config = dict(
    train_examples=48750,
    translate=0.12,
    targets=['pattern colour'],
    hidden_act='hardswish',
    optimizer='soap',
    adamw_lr_other_params=0.00098,
)
Rows from block 8 of a small image classifier, named by matrix and row number. Each number is 128 + 32 x the weight over its row's rms, rounded and kept within 0 to 255. All counts start at 0. Numbers have three digits each.
After each channel's rows are labels from the 100 images, of 14976, where the channel reaches its highest value: "top examples" is what is common among them. Only what is clearly more common there than usual is listed. The data: procedural textures in two colours, tilted and lit. In brackets: how many of the 100, against the usual share in percent.
# c30: last pointwise conv (model.blocks.8.c3.0.weight, 192x192x1x1), inputs 96-191

c30.38:124156104122073136107126160136108080145126099156112132174092142113093109146128137139128101105106099138160128107077095111153150130134095120160110145117085158133137197099113080150128083076175103195119106113104153104090113135081153154123152121152084136165203133203172093091161110175121087152
top examples: grey (46 vs 16.5); pattern colour: grey (45 vs 8.2); teal (44 vs 16.2); ground colour: teal (43 vs 8.2)

c30.81:100086101139080204155110134123143110189170072118137153163154099135093149136161095127149049086129102103145151147089172111094159081155147146162157150153207163091142111112126174143137101204180134191102089119099125108150082106209147111096099117141145102173087108150146089134166118159143141087
top examples: pink (37 vs 16.4); pattern colour: pink (34 vs 8); pattern colour: blue (34 vs 8.2); ground colour: green (32 vs 8.1)

c30.105:141133198107153121189200167138124139100121142074093178156111145120124147162156160122151132185116104138143131081169139149185178132154097110114112123086077176100118137090148140084131160151154121182149142124094129135180172112140119174168132139198093146115115108167124111138096111113118113090
top examples: white (97 vs 16.8); pattern colour: white (69 vs 8.5); pink (48 vs 16.4); pattern colour: pink (29 vs 8)

c30.65:090123116144168101149117161142101143130140122198167162115126150110136165126119144055114108119128136103116156101127138099132118146146199088176201096070124196075104121189220119136124131111145139124135189143107116175109153108146132162150137017251147100132139177130100171148120128089100149123
top examples: white (43 vs 16.8); pattern colour: white (39 vs 8.5); ground colour: red (32 vs 8.3); ground colour: black (29 vs 8.8)

c30.149:134122088150130114098113112111148131108156087104098115097119142111196070102098149094122094148157076121109160127142161156075116146122157131095116134081102035130068101119142130134104173156135128087082127111109122069116124130132091089143114130155090161073103099176132115116125102160157146140
top examples: orange (69 vs 17.1); pattern colour: orange (50 vs 8.8)

c30.83:147120097126133153108147097125154135092140082158132166128131122115074167121102161071142118144157100108183154126122085105097171106157154119106119091181128168107197055108119157158088130099115099161100075179106141097136174082149110168093167144150124148082137148091159147129130057094162117093
top examples: teal (67 vs 16.2); pattern colour: teal (57 vs 8)

c30.63:116131116126088077115081103138143166130152172091105141114162081118184107171165165172139078170100055114104116116175114084117139120127100171123139135160139167165118143154121152128159132111107169065113175122044104164121112106130122131097111129142158149134132083118075144125162165180123104134
top examples: teal (95 vs 16.2); pattern colour: teal (79 vs 8)

c30.165:109121125104109179161134104108103111171123156139126137097118145108130100128154155116103104179126202147118121167151122102083144082148112201122190092084115127113104134071117130128117107121094110146115124169173145102132122153122114150047092109124178152148104116101100183131141137165127130134
top examples: grey (46 vs 16.5); yellow (42 vs 16.9); pattern colour: grey (41 vs 8.2); ground colour: yellow (41 vs 8.4)

c30.179:141135139085143134141146161104166121086095109076139167196135162099120154138169066192107155118108155152133120072111086152195126125127141150124140086121162154178104144112146129102112123091164144118192147104116089118127171119149085119186099134154128204130072116120123133117127144118110157131
top examples: white (86 vs 16.8); ground colour: white (86 vs 8.3); pink (79 vs 16.4); pattern colour: pink (78 vs 8)

c30.92:164131125128188111142104127125178195168108167084120186198121163146113130109099110071125091157153123123142135122122130166124116177081119124190122066124087127129080117129167127081118077134152151061088099154108137121079117091134097127176141134178105116060183070171151085166141178185127141161
top examples: yellow (91 vs 16.9); ground colour: yellow (86 vs 8.4); orange (83 vs 17.1); pattern colour: orange (75 vs 8.8)

c30.136:124132173085142127189087092131153151123122116092144142113094188118117109188124118171136160086137116115165153144065111159175139108122164121144125088141093105082135124125145129114112121097109078138096136097091150143129078084065100119113096099127052087139141135133106141135093120156079104128
top examples: teal (78 vs 16.2); pattern colour: teal (70 vs 8)

c30.42:160102096139121110175108118147130132153117149170146095069104150102187070105145099155128107122142149144115086184105150120085139118097132127142126112105125148095046173138121154117152142129084148165056154127119147143133136161130140128098123094126110163145153107106166105167140108176132122194
top examples: blue (43 vs 16.5); ground colour: blue (41 vs 8.3); green (38 vs 16.8); pattern colour: green (37 vs 8.7)

c30.37:107155146158114105169134112125190195136147091120090176149149154091068165163147101169085125132131113126125138146109114140101185071109165150085100096183149148163143101112096176124149126126120076165085070163141127131133092091133082147121097087141122146093145214079137122093147084091085144142
top examples: green (75 vs 16.8); ground colour: green (60 vs 8.1)

c30.140:096172177098111127168077145122070111078080106108154085081108080124141077150076183147169059155117131131114093093115148121124075155123067110083102083157066148116166095117175095138128133127156201103111121128157097125144103169112107151153132100137122119148127099167152122128137080198108094153
top examples: black (53 vs 17.2); pattern colour: black (40 vs 8.5)

c30.117:081143088114089148132188107132074111119105112109096123109077148178127121131122080125137109154133127132099102056125147154180141098142171130216117131146098163099114158073099190168155136075124115174170124096116150191130112100149091149170109094164120126073089121199140120099144097099154075199
top examples: white (60 vs 16.8); pink (58 vs 16.4); pattern colour: pink (58 vs 8); ground colour: white (58 vs 8.3)

c30.101:128133164108107123131153111163153164140158126155148115113161168084101135133126111086115169160161100131122113188138092114102121090140146142144111064147195161120132156150248165145150115189249127147140163147150134110147105092134095077159169121162080150092132158131127159149129071117108096118
top examples: purple (52 vs 16.6); red (45 vs 16.3); blue (44 vs 16.5); pattern colour: blue (41 vs 8.2)

c30.155:155119127177106113120141080158165099097118161134149076090140115116161122113083133101107101177125146100070116124152169096147148130187125115063116031106143084131108141098179151136166067112145132129065147082148070108157105125139143134154144193119111113135141081117123092117128137106140150124
top examples: black (75 vs 17.2); pattern colour: black (66 vs 8.5); blue (39 vs 16.5); ground colour: blue (36 vs 8.3)

c30.60:097067170154093167150123122120128142112112128115129073160137157130132096103070149108086114120099099118157146126150108111064105153110151149112116090126148119118096124112117142115132125075150174137131122171072125131130129120079107111137194094129143098121169077109110122133145064142108069129
top examples: orange (93 vs 17.1); yellow (89 vs 16.9); pattern colour: orange (81 vs 8.8); ground colour: yellow (78 vs 8.4)

c30.61:120146169098076112107065147137092143131135121181084147164081174125130123091089142084102152073111130159115090128108142128094122142142118107126133119148158181103116145131125190115127112083099098107159158167140137159071146150131083120107058071150131162135144125078125062143154144144122129140
top examples: teal (75 vs 16.2); pattern colour: teal (65 vs 8)

c30.26:088139157128115148128155161122133178146094092109127201111067143098132135122125116137105149086110087130106108117184118085151127165087127114169125126091139116064101151138121199119116177114129073155192181111114116106093134164152120145179137104125144120162184187131180129146153163125143134111
top examples: white (45 vs 16.8); ground colour: white (45 vs 8.3); pink (43 vs 16.4); pattern colour: pink (43 vs 8)

c30.86:118193121095124142140189148088150070116078105127106162134143131126153066109104117110116153095097104124152156069156102083151109118146157228180182156057152151212093210120082106146160137137155123125131113123092113090108114121074086108133134156132093180156133093175117083059144123112156107143
top examples: black (72 vs 17.2); pattern colour: black (67 vs 8.5); teal (58 vs 16.2); ground colour: teal (51 vs 8.2)

c30.172:159113153134136101126142159164159116064144092138178166190229135134131201118121171115152115123120161163108089142168130113137112154115145143130137109117191085103203175165148159149147099135113137163121116110110142121121089142109092099137166102167130163118217154148094124072173129092144177103
top examples: green (56 vs 16.8); ground colour: green (56 vs 8.1); grey (48 vs 16.5); pattern colour: grey (48 vs 8.2)

c30.52:076172085106107132153122132117146167156117111235126150139096133106111126109122167195134158200147186146179144133110132126133092141126133144069175087059172111144109160161170125161147126138216123089135241183075106097153128102134135134085197084160155119077115144161125173111115142116105141098
top examples: pattern colour: blue (25 vs 8.2); ground colour: black (25 vs 8.8)

c30.35:133172070120094188136124073098162148136091108131148177166131141095144126129097143188118112104077099119168112157138169151113125155070097181101181160126137179134106163097101164149113104146114143169078104060125120109154122160116114111115130140090137156182098078150111122111145121084092106144
top examples: teal (65 vs 16.2); green (60 vs 16.8); blue (59 vs 16.5); pattern colour: blue (59 vs 8.2)

c30.84:084138086101135105075131152102043122134088123128087130142103147073134171113145107089125109051091110141117148136124091109101088091123073099070064165122077111103166150110091124170134150087135170148126163181126198112103109121161137096117096108148121142169119137164088106140145038141085116145
top examples: red (86 vs 16.3); ground colour: red (84 vs 8.3); brown (68 vs 16.8); pattern colour: brown (67 vs 8.6)

c30.111:132213158136150164145131102241169135098165108129094145121140137095139095154145086181141157127114147149155101186193202122232170138119147167114126217084111155138134147121155150098099129140097133103117080087091127169140118106147134124146110124086147136118118135152076233140118171127129150143
top examples: brown (48 vs 16.8); pattern colour: brown (42 vs 8.6); red (40 vs 16.3); orange (39 vs 17.1)

c30.184:176144121124108100128175070103175175078130093157168160116104127130133158167073175112138144125128080115113116116106132085185135115104094105114103083090147123127110079106091063141104124099105103170163071116124076138152149167107137126091165168084198141092159093079117103113101120112072082119
top examples: teal (82 vs 16.2); pattern colour: teal (63 vs 8)

c30.130:099100124129122072134094191116121050157150098073139083148084136111132063090099138107116118158140128135098159080111147109090121124196064092147144137208132148159183123087043102151137107152115095116216117158187143116080102163107109177108121197130129150153089132130091082135116134115125147133
top examples: yellow (52 vs 16.9); ground colour: yellow (50 vs 8.4); purple (44 vs 16.6); pattern colour: purple (44 vs 8.1)

c30.182:122121081106132136173117125097127127109152173142111133108100088157138115102078089119123120157148190182179153136116109148103165112106122118061104180203110123121119119119074128113140127137163101145228124151198112118121132114096121121135117126105108152126088118090176128100124127173152169118
top examples: yellow (60 vs 16.9); ground colour: yellow (59 vs 8.4); purple (41 vs 16.6); pattern colour: purple (41 vs 8.1)

c30.133:131095109110170093173107178110143210118116119117147123142131135112166193161152135126162166109129137157176134129159173124110158151116147129054116074141087085096083057126140115106114152132112063092119142116131166100131169083145118119140131044145122153103143162083120126094130130105115102140
top examples: yellow (98 vs 16.9); orange (59 vs 17.1); pattern colour: yellow (55 vs 8.5); ground colour: yellow (43 vs 8.4)

c30.16:130109087144112202115160122142151101123116101110170117114091054116125096117129108107105127096142172120171178102130178126124154166135126097135102128097110071083165113056115109167145160198111117092074129149167098109181098131111156147137128085135180175147114126159120112109127101170150128128
top examples: red (52 vs 16.3); blue (49 vs 16.5); pattern colour: blue (48 vs 8.2); purple (43 vs 16.6)

c30.116:138137126064086116168102128063089122111179086187115161120091079105131080150141115080107068167206135096109147145107160127069134150113111155114091091135163125166132131080141074116109128153127166128138144173102125067100184151091082115114159118111160161161116112211140113135130122110107151100
top examples: white (95 vs 16.8); pattern colour: white (86 vs 8.5)

c30.99:141117127143112113131137108136140112119127139182180070132117075144088097106142174114105070102108100151150130172143118187213160129134121153139170218147117120106124179144107131086165115113168107159091114104143132122086104109128095126140106128121100131079184143095109138115156082155184139145
top examples: teal (81 vs 16.2); ground colour: teal (80 vs 8.2); grey (52 vs 16.5); pattern colour: grey (50 vs 8.2)

c30.162:161158134197150055128109139127149131142079141137098115158116128132107139121110116149110105099103115162124123134106132126101180120103133134083098121072143119141118098108095148107131069111226129138219156131177148133144163078105146113088133105126131109133131190124125117044150158127125124096
top examples: purple (50 vs 16.6); pattern colour: purple (48 vs 8.1); yellow (40 vs 16.9); ground colour: yellow (40 vs 8.4)

c30.171:136176113111145147134099183187126141133151136157134154151121147146103099110103116108047129131125207105150140108131163076177153096107155174197178189090171166172114133083152152096122071069171137108132153182064143141162156096103115121185124116164130093124167121198132174088130126080100119127
top examples: white (86 vs 16.8); pattern colour: white (80 vs 8.5); red (40 vs 16.3); pink (40 vs 16.4)

c30.129:096116111114122133099086110167094114118129147124186115132096115105160090158079124119047065120116106128111100121098107131108106114110095070150101139124131140131116143133119148087127184096081164115103116178149188183144169160137187106137179134170147103154104117079091111111150087149123137097
top examples: grey (92 vs 16.5); pattern colour: grey (91 vs 8.2); purple (67 vs 16.6); ground colour: purple (66 vs 8.5)

c30.36:137076111139130130138112089152138138154149102109078107094147127067136105131098127139086111086114075156131183146076116108084089127114116125104095103094104128089137146150103168191092068132107175095150145168097143214147136165102172086203055133210146108144109161082082073128128093121123170147
top examples: grey (67 vs 16.5); pattern colour: grey (66 vs 8.2); purple (56 vs 16.6); ground colour: purple (53 vs 8.5)

c30.132:089152125087058083117116104131090170131179069137082154109125126107171140110079134132124170077112114116104118144136163100171121101144161117101165090179129108126128136116100147118095110216133143118125115073160113117095166109146092122081095114114177174124094139103118128097064067135109155116
top examples: blue (73 vs 16.5); pattern colour: blue (66 vs 8.2); ground colour: orange (29 vs 8.3); ground colour: red (25 vs 8.3)

c30.135:128161093117153112109097128115099145184212139098165130077137137087079107134138130160113105119128118068110098206156162099124113099144139119072150111132139110135073125151125138096163114106076157134102154091111129175061128115089133115126121108145077109131146109210150116133215053082118074176
top examples: brown (87 vs 16.8); pattern colour: brown (83 vs 8.6); purple (66 vs 16.6); ground colour: purple (60 vs 8.5)

c30.88:096087122152119131179017143167143122149159116108166144116165131143085074162206130133128137157155116102162147160100114063108196157085196126232138111165202084160157083090151157113111132098164145131143190121128095139103093103108128125079100120176084168086114106135136098082082120132101122119
top examples: purple (84 vs 16.6); pink (53 vs 16.4); pattern colour: purple (51 vs 8.1); ground colour: purple (33 vs 8.5)

c30.79:101123069119128108108160148121072130157133126079121120151169096109087102126098148066083164120084126132083185176102106095096145105180096132125138150099116101138111130111127112122176170153112149105132081167126132152114094148188139084134161167086118127131145115096124122146101053168148095078
top examples: yellow (41 vs 16.9); pattern colour: yellow (34 vs 8.5); ground colour: purple (28 vs 8.5); ground colour: pink (27 vs 8.3)

c30.20:115118115157164128117151147130127112152106128216089097127092082138068095144096129115178172232213116121079109125161161148091105127157167147143139166099171157191078136135130124133138123168102099144180157152138136148123083084180092174129110079072132167113115130076106122162141149123095088109
top examples: brown (56 vs 16.8); pattern colour: brown (53 vs 8.6); white (42 vs 16.8); ground colour: white (41 vs 8.3)

c30.44:099112151102098092135132101121240121146156126143096120113139145120122142115113107126101092135160155172118079112176109108172110133108152146150116131098101162131093231142124124112121154109112109169094142074157112156149085127148132128086110099099107120154138184068097067106162116113146153143
top examples: pink (55 vs 16.4); pattern colour: pink (55 vs 8); white (38 vs 16.8); ground colour: white (37 vs 8.3)

c30.178:090173124143123079117100095110103131146143072147141155082073120132103094126104129161162091092148103136173184115126109181121076064111149166126094173120142123153138094132144110133171117144060136131088079138181138174129147119161142153170142166135140116143102158173131124168137134143142099120
top examples: brown (83 vs 16.8); pattern colour: brown (82 vs 8.6); purple (72 vs 16.6); ground colour: purple (71 vs 8.5)

c30.45:112101164135156127130092099176086076072160126183144154125139109116115100112116133091119143106172179106110070151183136148104137050128157152230194098144109117111138153074139152151115154109124130118127060172141084051143129125126150080085068095072163134102102090108137153143122173122097137124
top examples: grey (62 vs 16.5); pattern colour: grey (53 vs 8.2); ground colour: yellow (28 vs 8.4)